Weights of a small image denoising autoencoder.
Model: 5.62M parameters, encoder activation gelu, encoder patch size [8, 8], encoder layers 6, encoder width 256, decoder norm groupnorm, decoder activation gelu.
Data: trained on gratings and oriented noise at many angles and scales, 25.9 epochs.
Rows from block 0 of the decoder of a small image denoising autoencoder, named by matrix and row number. Each number is 500 + 50 x the weight over its row's rms, rounded and kept within 0 to 999. All counts start at 0. Numbers have three digits each. After the name is the row's rms in percent of the matrix's.
After each channel's rows are labels from the 100 images, of 14976, where the channel reaches its highest value: "peak at" is the part of the image that holds the peak. Only what is clearly more common there than usual is listed. The data: gratings and oriented noise at many angles and scales. In brackets: how many of the 100, against the usual share in percent.
# conv: 3x3 conv (decoder.mid.0.conv.weight, 128x128x3x3, each kernel summed), inputs 0-63

conv.6 092:485507536509518450525465489510479503415458531520485494534529600489523526531523502521493617478526521489531475481546543534476358525523514493536477492457461576449376545582525526541474465496489472
peak at: centre (98 vs 25)

conv.3 074:473578448460494479588470450466520503476431543511572490522494566379527512497511510489506593436538492515540486455550571416553507496588603546542458490497473599518474435511613566555467524461492459
peak at: top left (56 vs 6.2)

conv.113 063:477424538469451413513454502444556525518381567502432340528495576508608435539560539524512554454477507492458506447601503557529587498503543486547535521446498477468487481595581549481527391518511449
peak at: top left (27 vs 6.2)

conv.89 063:465591523516513420532495486529505482458504544470559536538577566422608493535509545471731571506485476504527519510473516498480599490497517518531516468449417557522445418562466503507427457517418496
peak at: bottom right (47 vs 6.2)

conv.73 057:479494581492505501483538532494518497521456474482510549518379453498449492458478512536322468516490563516491552522579514512476451481463504500468517497558458436515696465435442525492550519516439517
peak at: centre (100 vs 25)

conv.48 117:489587480499469487603438466503490475509461578516497434553611524410596454576546505385524626484471527478520451427473544443541478543523473528507554501377476556501502484532525497471482420521485464
peak at: top left (31 vs 6.2); bottom left (26 vs 6.2)

conv.116 124:492512468478553400535444479458486498431491559487478472523549597465550521558553459477590605429531493470560461390551580507550418549561549555588483516442463523526434540529566539516425440488510483
peak at: top right (47 vs 6.2); bottom right (42 vs 6.2)

conv.87 173:461555469498514435519409465484414468402476594543482518510507575428583541583546508449498593495525518508573417461520545465440498446595560502551445512439495567500520477540567505578439441472497474
peak at: top centre (41 vs 12.5); bottom centre (33 vs 12.5)

conv.122 113:511535518488465552562404494470524492472496536499506484602543567271545474606489496343553572470462466466529511457604592448543568503541484526588494523564439646513488481556508551477503479485596463
peak at: middle right (35 vs 12.5)

conv.31 081:503484461458552505505481572309588463477521492382432534540516489553490548518480433545530495553451344462460481496511552395518544469546342493509519541488488500508495500500466547469480480465541535
peak at: bottom centre (43 vs 12.5)

conv.2 068:510471509537474433479489482487483506531453428479521343409476497456433524501448477526513471490539501517521510570432481514456435407617609521519445471449460521443470409380505396622508497473501528
peak at: centre (92 vs 25)

conv.39 059:526508466496462574593521508505490519516471479554564547519522508546431441494473494579578413442499570560445507524472543433579429575526439470418536502451491404529446582487464431428461578562513512
peak at: centre (98 vs 25)

conv.7 057:519491499508552565452528507435523501413449478581460489467454563467500490533476443590512557558573483510484472540490453490419482511434381417570479582467474513453429455433475511453472504484375426
peak at: middle left (31 vs 12.5)

conv.1 054:525510512476526479460520566470424504499580550382501543478447540517577509568507486496488667532477446500502502505486499473514494474476450437651564404492497449439479475620522588550440458512472499
peak at: middle right (50 vs 12.5)

conv.114 153:481558479502525436563435436498463539407468568479484448526521570428570516568568472425536552441514533481556468440491575472544581552580530560567522460458468547490519500522561539562446450529516468
peak at: top left (55 vs 6.2)

conv.27 048:578509492554432479474449491513485536475495453544456391551519454389535418487460499503513508427416481442479415550541425458500652513468534543532519468542457516417540430389482390542512435467571471
peak at: bottom centre (39 vs 12.5)

conv.20 058:545439531467650563480514556540512470551461556520488373464535545468488452464538487480436488447503524503580551469441453562458605544546621440407501539475445470517531485488556435500487460499570536
peak at: top centre (34 vs 12.5)

conv.118 049:480528504512515386507465458595490522393464519592486527481569547491514514551534491491540511449446576514544482446539550541506552532471411530447544402498483472550585502495491557549478451556453498
peak at: top right (31 vs 6.2)

conv.110 097:483582502546549473519441471512485466428513563451516510524539529435544525532513491483511571483522484490551452470531530419538630568549491515531485496436496486498617401503516526515441427513418466
peak at: top left (57 vs 6.2)

conv.96 051:497556518485537446521482492459499510459466509497506524511424538471502524504506473530491489465477477526523457521500547458496496528544485510498499507521415487508405250488500488484476492509483487
peak at: middle left (100 vs 12.5)

conv.29 183:500624497523500405574444478489472504403491602494509489522469558397584501557545491469482597472482481491551474428475554468496509529561501501555492507440472563505480395559528520516414393495452474
peak at: middle left (99 vs 12.5)

conv.12 177:509587423467476483572407487515476479456481603534484443523515553415594486592566512380552562481515464469559465418479556440507537527574486522555530486414470541487466490525565471510428405515544451
peak at: bottom right (51 vs 6.2); top right (43 vs 6.2)

conv.40 069:528504542531472495490533512488515517500485469473479499496484484499474494489490516529725450502503510506482513510512484585519617507473502491470501504531504405493288578506484490483519515495480491
peak at: centre (99 vs 25)

conv.41 057:477417537423504483578497470490541510435486543501418498483553478562559524500531487463537474414498501456552506456500532527504497514591566511488495500523502489602474523478619550626485487494482464
peak at: middle right (36 vs 12.5); top right (31 vs 6.2)

conv.34 061:580512544517473548474524501497564529481478494447498479524421467501429495479496514535321454494490476499479491494571490536536518532461450461449539484537498446477719619508474523453515493497498480
peak at: centre (99 vs 25)

conv.76 051:524517520492477509500489520500496510516480515515493483528470549470506515527499522480713500521494513496485524510553493513504618474482494474515493517463489435499515398497476521458528518494489504
peak at: centre (93 vs 25)

conv.57 060:518637464486534555456438488496515495510499605464526425482534602448433503502544494508511589492452472483481476419432498479540513504583443430517558543408495596530525457607526501504480452496542480
peak at: top right (58 vs 6.2)

conv.74 070:478479522487517483398501492504505515551536531414474459409519433554381497537531481497477422461526524536469513583539547628475483507512473501441553493518467590453440498559497492512518473519486607
peak at: centre (99 vs 25)

conv.67 064:475413531491503535491524561466552450514551513355523475454549512515511534495541488525506449493436421526487527547525507478463484457559510404557609488537451543432446568540568551538469487515526460
peak at: top centre (89 vs 12.5)

conv.53 095:476515574577541460505492494484515474384461523499493507535577543477527527501524474493555552432500555530568484457562590518547518553561559527551504559505434528486506440495551592518455492545447461
peak at: bottom centre (89 vs 12.5)

conv.78 049:452545468469540467541451451579401594441484571539474450501548550471578515562544483472496563472483445516499515440484534517459487503494504496570455561416552555400462467546512570540468421522457460
peak at: middle left (100 vs 12.5)

conv.14 056:489519539473535524502598513585511485518484518625474517515504507477496464507570590472479492467513553463507558388616520606471527442535691547405444502496474520472470494511625498500547465439444405
peak at: bottom centre (52 vs 12.5)

conv.17 127:495567485522517431466430518539514533442524526471497518566543639361574478586522480344521593502494521495491501451601522450549582553545500518644490489507447617451513457547520465479424464556575502
peak at: top left (75 vs 6.2)

conv.119 064:484476494492421492470513445512498470518466491447466520499542473483520531554512506593465532552568478444510573473581483497415479474508670464628487530534490452475527532625530523537561549468452488
peak at: top right (34 vs 6.2)

conv.28 073:463529458501529412547423501499431494469518573517476464498549588443571518579531459456446603498499502479537503454522529473513581531523500536546495530446433601474655546603533498512425451514507479
peak at: bottom left (42 vs 6.2); top left (25 vs 6.2)

conv.98 157:469493403457541459526443471491486492452438529516471466463521559484574555556542488430486532471571505462541462483448542479492490499570580557552457486487494667502499477569597510580460483485573509
peak at: middle right (86 vs 12.5)

conv.124 106:453495459481536414513449475482497472470483546507463495485717571504562522562512491525612577464516489493536489473551557468493595508557545532546489510451472496507570459547555539544481467515492467
peak at: bottom left (67 vs 6.2)

conv.123 095:518567542536562428607433452511469524398501573495490455520510561468566517545545484562514590409535534491565396448475590454512564572552557541523503475407455463449521498592545535523438443563484459
peak at: bottom right (61 vs 6.2)